From a checkpoint of a small CTC image transcriber.
Training: soap at rate 0.0047, 4500 steps, batches of 128.
Rows from block 9 of a small CTC image transcriber, named by matrix and row number. Rows with one number belong to one channel. Each number is 128 + 32 x the weight over its row's rms, rounded and kept within 0 to 255. All counts start at 0. Numbers have three digits each.
After each channel's rows are labels from the 100 images, of 14976, where the channel reaches its highest value: "responds to" is what is common among them; "colour at peak" is the nearest of a few named colours to the mean colour under the peak. Only what is clearly more common there than usual is listed. The data: short English words printed on busy colour backdrops. In brackets: how many of the 100.
# convs1: grouped (16 groups) 3x3 conv (model.blocks.9.convs.1.weight, 128x8x3x3), inputs within the group 0-7, a 3x3 kernel for each
# convs2: expand pointwise conv (model.blocks.9.convs.2.weight, 128x128x1x1, transposed), outputs 0-42

convs1.16:074161144143132147127155197118119139118155076083149058193131192100120110165123166110147115124124124139146113118115139119147113125103044121136173134127083108099042106145137139088104199165149110108189137154107148135104
convs2.16:080109147193104161117094075168124125143073089062102175164127142181153159135142127139071150119180093202129188151139139135136084088
responds to: the letter m (67); the letter i (49)
colour at peak: grey (43)

convs1.0:077092134178034143196115156065118149072084135163166102115097105155156145115111140072112095129138090121130077107161144096139123092130139090126085144086103206112190094129135150121093150118108128123133125126124149140171
convs2.0:063159176195133123112109135139081108086137090128166118115114123101105156124131130182117109127141228104138115111146178142127154150
responds to: the letter d (61)
colour at peak: grey (44)

convs1.54:130135097150074121103145165091154109096143100166157096126126065116143110103154183180110105097087155109120149122150099145089095148155084123085096177134066082189135145114122114132097126112082123133181167046151181091126
convs2.54:116093135168117150080139061087091112094117115093111073117187132026139101099177179141083134135124121140083071190156124117166176129
responds to: the letter u (29)
colour at peak: grey (44)

convs1.6:125148128145168146130103108087164086104156152138132093113169143083143111080111114105121084120119147201153181117187145147213126132151101131099153145177141175115058104120145111238110117110132138137150129164126109114086
convs2.6:125085100126134102064100128100091131141115151154100107138146112151088116163047157179159120096160151127143127131079161203121100121
responds to: the letter r (80)
colour at peak: grey (45)

convs1.117:104134108091135119150122134094136166160109158143124130167127151189031148162107137176078164207069128095128149098136148148077144167092118095148125103176130156122149113116128185057121109128066116137110087167125151138110
convs2.117:131146106155197087129116108114134124068158120113133132129120141093098145130137126091112114111110156094123110158109129067154146126
responds to: the letter t (97); the letter e (92)
colour at peak: grey (47)

convs1.55:055106105108157142146114123109078070142216143059143106084144139145138089157134122098083103157095170176165154077111124139185114161169114070083084121202130123140104134115127115152121119107101121119135105162153107114149
convs2.55:130120194166094109114104168161086074094144149120136149103125116067110202129092185134175140075146145176125163139076175114155162097
responds to: the letter s (72); the letter w (26)
colour at peak: grey (49)

convs1.37:127142101048142069151158086124088094123161111066098079093106136151129098087118159153075111066143111094134123178139114153071123150109123126159114095131104113191123045141139105130110101140129101108129084157059152136118
convs2.37:098145136130118094166177175142113104105132126185136113126112156140135111149144141115133111130108149113074116150168146113163148176
responds to: the letter e (83); the letter r (57)
colour at peak: grey (42)

convs1.58:104168138147110131096111180118141106119141130092122090113117078161165146102105130184106120154034155202181078180129107115119141181128110132131111172111120141103161177138176128050076147099164090137163126141119100115142
convs2.58:195167090178196163117101141167183135083083102159122167117122173120117119117139184162104093117110144170197155159110140129112076139
responds to: the letter p (54); the letter u (46); the letter m (25)
colour at peak: grey (46)

convs1.106:145121081164123026162129085139105167117069132102147148121151083104126167128072129154135047122125134137157147106123144105110080148127144121071130142085105099204177127072101117157151115087141089127099097174126107115135
convs2.106:100151141149119186128127166155131122109111128128137117145147121101141129167123157125120228095152118095117157118153086111124143098
responds to: the letter r (53); the letter w (25)
colour at peak: grey (45)

convs1.40:097050059148200147080150079148130101142141151126130141113142177125054129141134140082095084103159091067078089153115101140102114142124120103099117139162119151151073093167178106122064135118122094104105136126099105103132
convs2.40:155132078111164163149150127151157118141151117133157157106105092166124126141101107123130062183147150124104095099151143127153076203
responds to: the letter k (38)
colour at peak: grey (48)

convs1.47:070173140060168107094106151113157094083114168077096115100073092078156111095140159067119164079104170105105119153128117125138116120106135081071146132108176162125077159104093148129126152072143096111182144113102140111100
convs2.47:141095101120140109156097142169167109077155116115152170148120069123173149189145108074142140237112150127146127139100158145106144124
responds to: the letter o (93); the letter w (46)
colour at peak: grey (47)

convs1.107:101108150146068070176163109118099104191158096125123114117110088113144150085105155092101105126111095147131120185143062086104129150140123091078119121140076147187139166119121094122167067110124095080133070176085108141167
convs2.107:139115167111155169169107137112189083094080196110115131135145124077145096170126092082130181154135109124107193105090095193108130094
responds to: the letter w (37)
colour at peak: grey (44)

convs1.119:088117164125112139180134124086127168071171167137141082166145114111083137071123115153172123160104104069117155077108123207221085120106071104134141139128128158161078142134077120119139114085126122137114129096167160123148
convs2.119:165132105174143063149121087114145108164146140092132116096201197113098134075083177152088103079125114148167115183165132112118163100
responds to: the letter r (61)
colour at peak: grey (45)

convs1.2:126124160099170135065082145110096078143210133106145133093154101090171101149158079109107056155222117040117091157111126128125100130102136114121147114162177124140133126137137122115067162102123083116129135156136139136130
convs2.2:094128120123058152066128087149160159114210132117101137090132175046134157116128171108136121139123118105126120119150193138107121140
responds to: the letter i (66)
colour at peak: grey (42)

convs1.77:093115119112137111112091137135087093097168149073122073115116095137168134076151089159120140077184145079125119049130125125094121139164153097103123084083101107164125090103124107151164120090124128062200130097128135205111
convs2.77:085119134167124152145120068167140155151130058134097153111107127156099146140115115114075153216116089145130117148158163125174129104
responds to: the letter e (72); the letter h (34)
colour at peak: grey (42)

convs1.52:112135093137151138133124119121130115143221126116144091152173121125201075116155071105057136097123137089121196148105098128202134110124100105114097141200082099135079131100112108126178128135116107109158111087162138091165
convs2.52:163080095112135110076134194081119096103161123139081126131113058109100088137067161167151114089083152125135133134117158151133118179
responds to: the letter s (95); the letter h (51); the letter p (36); the letter w (28)
colour at peak: grey (44)

convs1.66:137122116123170076101114104162114098113006193163117199124137146107194089135122083119112156141141121150171088083162150103125073180152169111116126139143094131127088131094125118167133084132082140142139125143084132127129
convs2.66:159122144098059086165127106171141134173131181109061131100109096124107131112126073129136152093131120173136115150117106124144091090
responds to: the letter b (61); the letter e (60)
colour at peak: grey (43)

convs1.8:127128131167101115076114116095097143117137106129132161110154146114115132125147148158121106111140129121109157143149141100173122132107150134114110153073104135161118208172080183041068213106123088136108083180151042111141
convs2.8:116137094087067101071152122088127239160151147190162118139139163157167157163131155039127116086143067139116118187166124120121170086
responds to: the letter a (100)
colour at peak: grey (45)

convs1.45:108105104132156138118111115116121115129152126108121133120095110137142126154156135126147231111032214155092053113120095110128126158124131106120144150116152135107096125103069149157114151126124104160215124093045149141118
convs2.45:107122109151120111104144079122098083095127125125090154106142132067129166177181149052119109219084147115113138164143178125127188105
responds to: the letter o (98); the letter m (31); the letter h (30)
colour at peak: grey (50)